From a checkpoint of a small contrastive image-text model.
Model: 48-pixel images, encoder moe expert_choice, encoder num experts 8, encoder patch size [2, 2], text encoder width 320.
Rows from block 4 of the image encoder of a small contrastive image-text model, named by matrix and row number. Rows with one number within an expert belong to one neuron, the router's apart. Each number is 128 + 24 x the weight over its row's rms, rounded and kept within 0 to 255. All counts start at 0. Numbers have three digits each.
After each expert's rows are labels from the 100 images, of 14848, where the router gives the expert most weight on average: "strongest on" is what is common among them. Only what is clearly more common there than usual is listed. The data: drawn small creatures on textured ground.
# router: router (encoder.blocks.4.mlp.router.weight, 8x256, trained with AdamW), inputs 128-255
# up: expert up (encoder.blocks.4.mlp.up, 8x128x256), inputs 128-255
# down: expert down (encoder.blocks.4.mlp.down, 8x256x128, transposed), outputs 128-255

# expert 3
router.3:127117128137124115123141173115117112138132146129120144106174094151165183180166119106156134143100165116127102103139132097073128139105082177129137122148095136103111135128113130150119148119079099091118101148161146150142153160103135110122185124094114116127132063114096124096135164139147165134099096141131172102142127164124179098098144144148187144107123154143106144165160138122129148132178
up.0:110110088118125124118108161107163142122129137154097143147116160128143131112124147129091126124180131157133124104118121089134112118134115139141159139104154146121123177149099115129094129098114134092105165095145118158133162151117144125086154113097136134146166152122094110146133131122141130152151133107164147167157125123108125122125107154123115145146114111068108098154062137133138173129142
down.0:124100102147104123100127148082141135143103143106157100128136092098147193139148113102091128109107071118115124156140139134113171056154131164116104124107098127149149102150137143101126128105137092127160156132120127136105125121165094135130109142129140113108137157149103133107110148169132155160112116126093134127118113157124155164137110160169102153122167160133166107124152159126132135135118
up.1:154134112139132147141083148106125104143120160125152131152107161103108104106144130149117154077144105120150110160116155127129137104118145089137133139102123118128112159129172110137206126072124116118138135155152143105091075089155172141145128130109114154132160130100146185130123127064153126130111148105120128123133130084135066119128094164132159144105135177148134149104175136128153088155168
down.1:112129148131125116110112096146092138100118166128101127150161114125170136161103120136144130078109096180173138111148109114099151107119167088115081095138146132088118134106134101126166159125111108104122139109162139110102148152121095122099131126122063125103104143166135067105095097132099091143154105128140136128112133109105133119138118118152177144141102148114128161136151137120101108142131
strongest on: small; snake; caterpillar; colour: brown

# expert 2
router.2:095122123131163153124136093121083106093137101118112143131131132133158134156159119124106178088140146133148123139159132113084136152149132131097133142145124095140083085162102152113140150113108142102124146099100137072130125092179092125107131117118105120157149130139132135162136154123133082139120126122139106096085117140112100176160149139158084099100109116142062156152121131181149156162142
up.0:097114147185123126125124116110131110073138174128121140142148131142113115150135143125119138109142120106107140138104146111092130087115140092115123101108153102104135168146131106153136092131128135076131107154175149122118098127152145133114127137111111114152132156058124116133141139143152163152117126144163106191119122113124093089136121149119103135126163138155110111119133114169147058145098
down.0:120096111120102113110122095120132142126140109133183161136129100140112115154114085106085135124108137130088153144084155130163120138144144115109161132100124151198190144140171118134132127134146104074106076117110097166080116143128122139180173143130189138104116110128126153112148133123157157161111090109138134136112122133138122124106111083082141129134140149179121116135133116149160154145133
up.1:112082132095106145105105164121149132117134102136163147146102136161091155141153131113135107132133125126126131127111081162106153133183126127056086096110170168118130141127108149109081098128152086086133154116128142113127129103109098189144104073165129081102115111144083161146096119123157085134101136131172134139097126116130115120122074090139130127117131125163124084118107134120129104143179
down.1:160128144156136144144144109117148110106120140173051144101108146127129148085149135126110107119150130134116142155148094138170163117135090172104121150166136093109141155110102130143130153137107097164132157128113138097115154097171157157158121119127120147141125140140091118123155094143153144168129133089142121107120120124164079124142093140131145111097151119121136127121121154122140129147124
strongest on: large; starfish

# expert 0
router.0:157115107164135103137095129133132150156128163132153117096118105136146148101089149125138134166123143112115072115122090130188125101074145121139155112107157133113185146115149114150141138103129091148130123152117120163150082158105130144116149142159150136130130117151082136093161092150128157139136197169104116146114108167180156118103112134111154152137116138112160104095142081098130116123114
up.0:122060117132140116129142133114154117149118116148154137116128137120129119096085116185158134137156146138156124128114158108119132139089176141135130117153098112124120146145108156133114110122093138160105113132138137137095131110186131152134117144176137148135130103101112099136103120107137128163071089182075118133114109145120130144104174176104141094121153111148120142116133164110120113122157
down.0:111129105100142118110111165154120131137140121162124135115140124140129120138131153086157120124134134110093164156141149189168118085124101157155158145139122117136115113084105122131154124133116096164143114155126129092116170155148113152129078125124146161081130113126110107094167142142151079155117079118084182108125146159092134111152153121143148143127147164112155152136084101149133141094148
up.1:121119137148117144152131155113109142122116145081130140128113087142111133114145127079122109130121108089171163167096139126104143124123101133149125158162149169113115169153149151117157088116137152141143105113159107110097118146144139159111148178131133125103135128070107151165135096109142131110147128116146169141162167136120137120099107146077132155124103159140140119144114139081154129086140
down.1:145145158120119140089099119111136169100107154157146120119092119112171107108136130178094112131152109066158113164111140167121141135119149098061109142129145142142116113167117137107139128144090143140167145099130108097136122139146104122099144126151121098143150137124109123124097141120151137180146135103114136137126149131124147127126149166166131107121121096105169110151149141114072118117162
strongest on: large; coat: scaly; starfish; white

# expert 6
router.6:166168143100125141139123187134109127161122111126134181113181149169115146118155139146128146153092154120107098102153132110114142136096119141129118100169106172129147120149134125131094149153167142127097135093116129171145118169145088146137137141110117188123149117149108114062142103120114100103120086149117125079185117138122151148141106126149150122130126151130162142172106141101109131157135
up.0:099142177119123156191147150114138166117185109116157136160089122106134123129099122090159105120106137153106132135071136138127148139175140128122094123152095102121116155114108157152138111150103166081123119125116143141147148120135144134127087123141115115173157130090170108104142174144125198140137169098158112123111144124094103117142131164132130102114148150092126114116085102123130162110119
down.0:121150162140111130141101108112084202085092133098124123129128085122120182137134148107149139099142123136152121109141157146131124130133091159155142078118163123147127162132142152166156108071132152172177160128108115132114098140085097077099150155145127139077123144140159138136113163086095166154119155143082131099117125128127112108164124131142128143146116137105146183082085132122122117147113
up.1:127126086110162143143110107158112123110059107152114123140180099137120130108142136131122138137105135154114170105123137147148143085126093147132148134137091140116144121120097145124105134099133185150147156083155156106101116124159142115112108143140118164165147142140134107149153108120143119119132126103121134072124094168131156181119119147131147132181141121141131134111125115142139171099116
down.1:119149139095123133131115139142116144132137128175169146083153096133129172124164173172124132138107153103109145146127093128103176147111140086109129141101121126119074117127150138179099104136093123186097104089127135131187117127109114168142099108153148138113079117159125106123146080161140084139164124100160119130126122120160099186148120120114119104167113136117117111135130122143160099155129
strongest on: small; grey; snake

# expert 4
router.4:098150084122105120152161118136144124090161112113154133147076122118133091148105117069125137108146149131129122128138111133153097110148184128101110150125159122145127172115125183114181074110122160146198118087124130102121134106164146120133084113122125140108137172126159155130117115120094106110121145115129121163096105141164117158117107112121126148146119100140135116118123129144128119106096
up.0:105107127099118133132096153119144149102186146126109173143148154198113138160125074105091112106070168159121152147098108103121092126128107143138123186143094102140100170122076151134136090096152134119125123064162147100107085123134097107118141189136137153111142135142104120118132127129147132085160142161134088118126129103116133128101087142176157133143150121107065131113141105149136120131110
down.0:152173141138139157148118129144146067113158145129112133110104161115178151161139110108147143166142135117106095129101121117088127120123119145191112138120113143106142139111115088103104093126116106105114142136156145155097101102147158112117123149145110143154148172122162126112151134136090151099104142113094119113095130098107128123054100113125142082145157135116142154086130092119151164119139
up.1:092138108114109107138122169127137131117131122133153170125159133147048088133133114169137144145072139132142124113141131098118122169158131086110160093088147171106119134120109162131151142168129155130131132092101148167120081095109130098114146137132125163156114143148179087066117119097157125113113096108159135139107141166131122117164105140129106115137124143115153170109112150121129148090110
down.1:123118140122087140101167142152145144103102145126132113137127126136108119141133128143126145107168114113151092149137153128091154122131144147103147117110123148105109144136114095131148121163115097125131140071138197123091117166130107114071102110140107100124162117139147096121093159119140109120095170167077137160142114142132120118128118111096152080143140156127122123121151100133112155079101
strongest on: spider; large

# expert 1
router.1:135108142124072103099110165136112146149114105176145117099126107099121152112142112124078156125178142155150134147110151129130149115132106140160145137173101149094156137104113119105087147130106128133105123172099089182107135128157183120174147169168136130155124134116160103163093093088092146155128096119133114139148131124107107097106134114157163097094141120108157152096123128104105110150137
up.0:105087133135137080131138133074118167119122111149113155103146105100131099105103135095102141175130132111194132154111149109082130114138125139151148163156140123118146124113163140145149143096084157119122114137171102119133126144124114108127065161161150156148119141162114088090112123102114160129142120151130139158095088120166130138115087099127143082131060178156131143143114148149128113089128
down.0:086142160146155148124113143138161089182118136132132118145121122156152091113109167114113167152126096134149096136151144111123083099149146122110107144117083175142115115161130118141095186163158132124088107172101126119156119142136099129127128133090141117095128137087171158127125145134144119136167135137113085091134152147108119142149116132131150134130113142113097120098114128134102156113125
up.1:162116141171133098172143093145155120125141133110124151121137140141118136135109101144136158154120122091123133119156103127131136124156081158173132142143225137142138117146132132161101100081121134126115121121103130108132111116138120142136106158086100087117166137102153069130169116092124156101117113104158144131130159116124084129132089111114118118128166179140119122104098159133087106154144
down.1:090123151127129174095152108162137147162126117122088133163126129179155157104133179138109088123084113136128097113106127141129138156101144100136164147125134101158135129120114125102105097120123161146138107126142096128139137111082142112122121161163104132131118110102164136153094122096169159161156143087109125118088129185117158156121166123123114151147165121164114157101123159141107108113156
strongest on: large; coat: scaly; turtle; white

# expert 5
router.5:137124173106170146092167130116188153135103126123143078147106119123110087139133116172082128125134135103146165114109118154164172121154160132125128160121117136141132130140114141122135079153133136141140111129133086143110143125108134175092077146161129130075144143092132172130103142117139157097168140133116155143126172061111125089081128123079112111132123142132105094144117132116130102081130
up.0:097149123127074105135116178092160125118143140142121172170085174132157115098136090143131138110159096124113105105151101137148075098114123144132140114132169130141115089126106132141107094102186132117144136100127100110134127125094135102135130071107108134103113087171121121158114124123091173129101166122159149138140140157106121163163136113189151117136122107108124121117098146098116138133111
down.0:104147129117144116181139108133116151106165135147098137152152113132127138103079110083129081166125143099154118131107128144112134144097118145133138152129125113146148128110117174166146131096166164126111141146099116141148134083190128141153154150110162146134126151110116163064114082121122126110110140124099066148127106159128155117141124128108132127124079172108143138159137133106136119108122
up.1:150112126118151119121150123146139128111146132101153120160138111147122114123135078094110128135113127095130087114141150162113132159110134137096151086110103164103155157122111098131123123123198169120185117128059171117140143152097166156116145142117118178112141080089109174110141100102134144089129128130156168112137157136160136161120140130108145130135114156095143145117115112092114145059101
down.1:096140150135131183104116129136147181122096126158142122129113105075114119142131111166115168127138129097165117132132131160132110115132144102092137133148111106148135146128157138115138102112120145104102134122189104174100120143107158096105154116144144103046130170138137110154115156108126131194161126137074105138158123112107102139094109113157106154106163106149120115162150154134146144142126
strongest on: butterfly; large; dotted

# expert 7
router.7:106115136130188105128160108124093107152103185124121130141144160157135107099085129121154087096093125121114174097136172120108092124109103150133145133107125128157079122132124144173122113155124108116087122141160152095102155131115109172142116117102117168120112113129127121112116136157135091085128119106109134122124132137132132084147113142123131130110146163183108117124135114160135108143146
up.0:106129132143098127132119122103084154100110137125147132092130109139138157122133173111088119158106138134148115089126128114110143181131118122136157183116092102138104152150135132120154137120099141125107087145085148131144080088131112145104108104166127115110158131140138083086146105090143155161136158132128125106124098157097096174135142150114164137172125166109131156136112151141159149111090
down.0:148084096140123137124143125135098092091122127089158101129154145167163144123133106127117131112125135115127134181108108140132134098122165146140101142144159126122155150184103138092135119108122136131157116122103160140141125115114146097129109107098150114166153146126115102142141165128102099128122112106165101156142164124164145114144123120183137111148106143119135117122178149106114117129053
up.1:153187101167168161130161106135142103124148145103155103096135163138120141084126139113140137121100131170089129143136199121114108108166125114165132117142139149147156084094105114132085106128114134112110119142084146136126091133116061129114119122169132139131090111125130124124133139159090119092124140112156141117139147106112140178157113112117136109113117121106110130133098143126107107119096
down.1:138166165149157123138114134115119135123145135096133198119149135154097083120109108111129130104165146081137167125087150092123100167146082135153110135098150140121180107129132185153099157134165100085105140166180139161126121126128129157146114123141120131185140110191150145138095092122162142114099145162108133142164134100112127097138132139121158103129137096078185118113138097078152102121132
strongest on: plain; large; butterfly; creature: starfish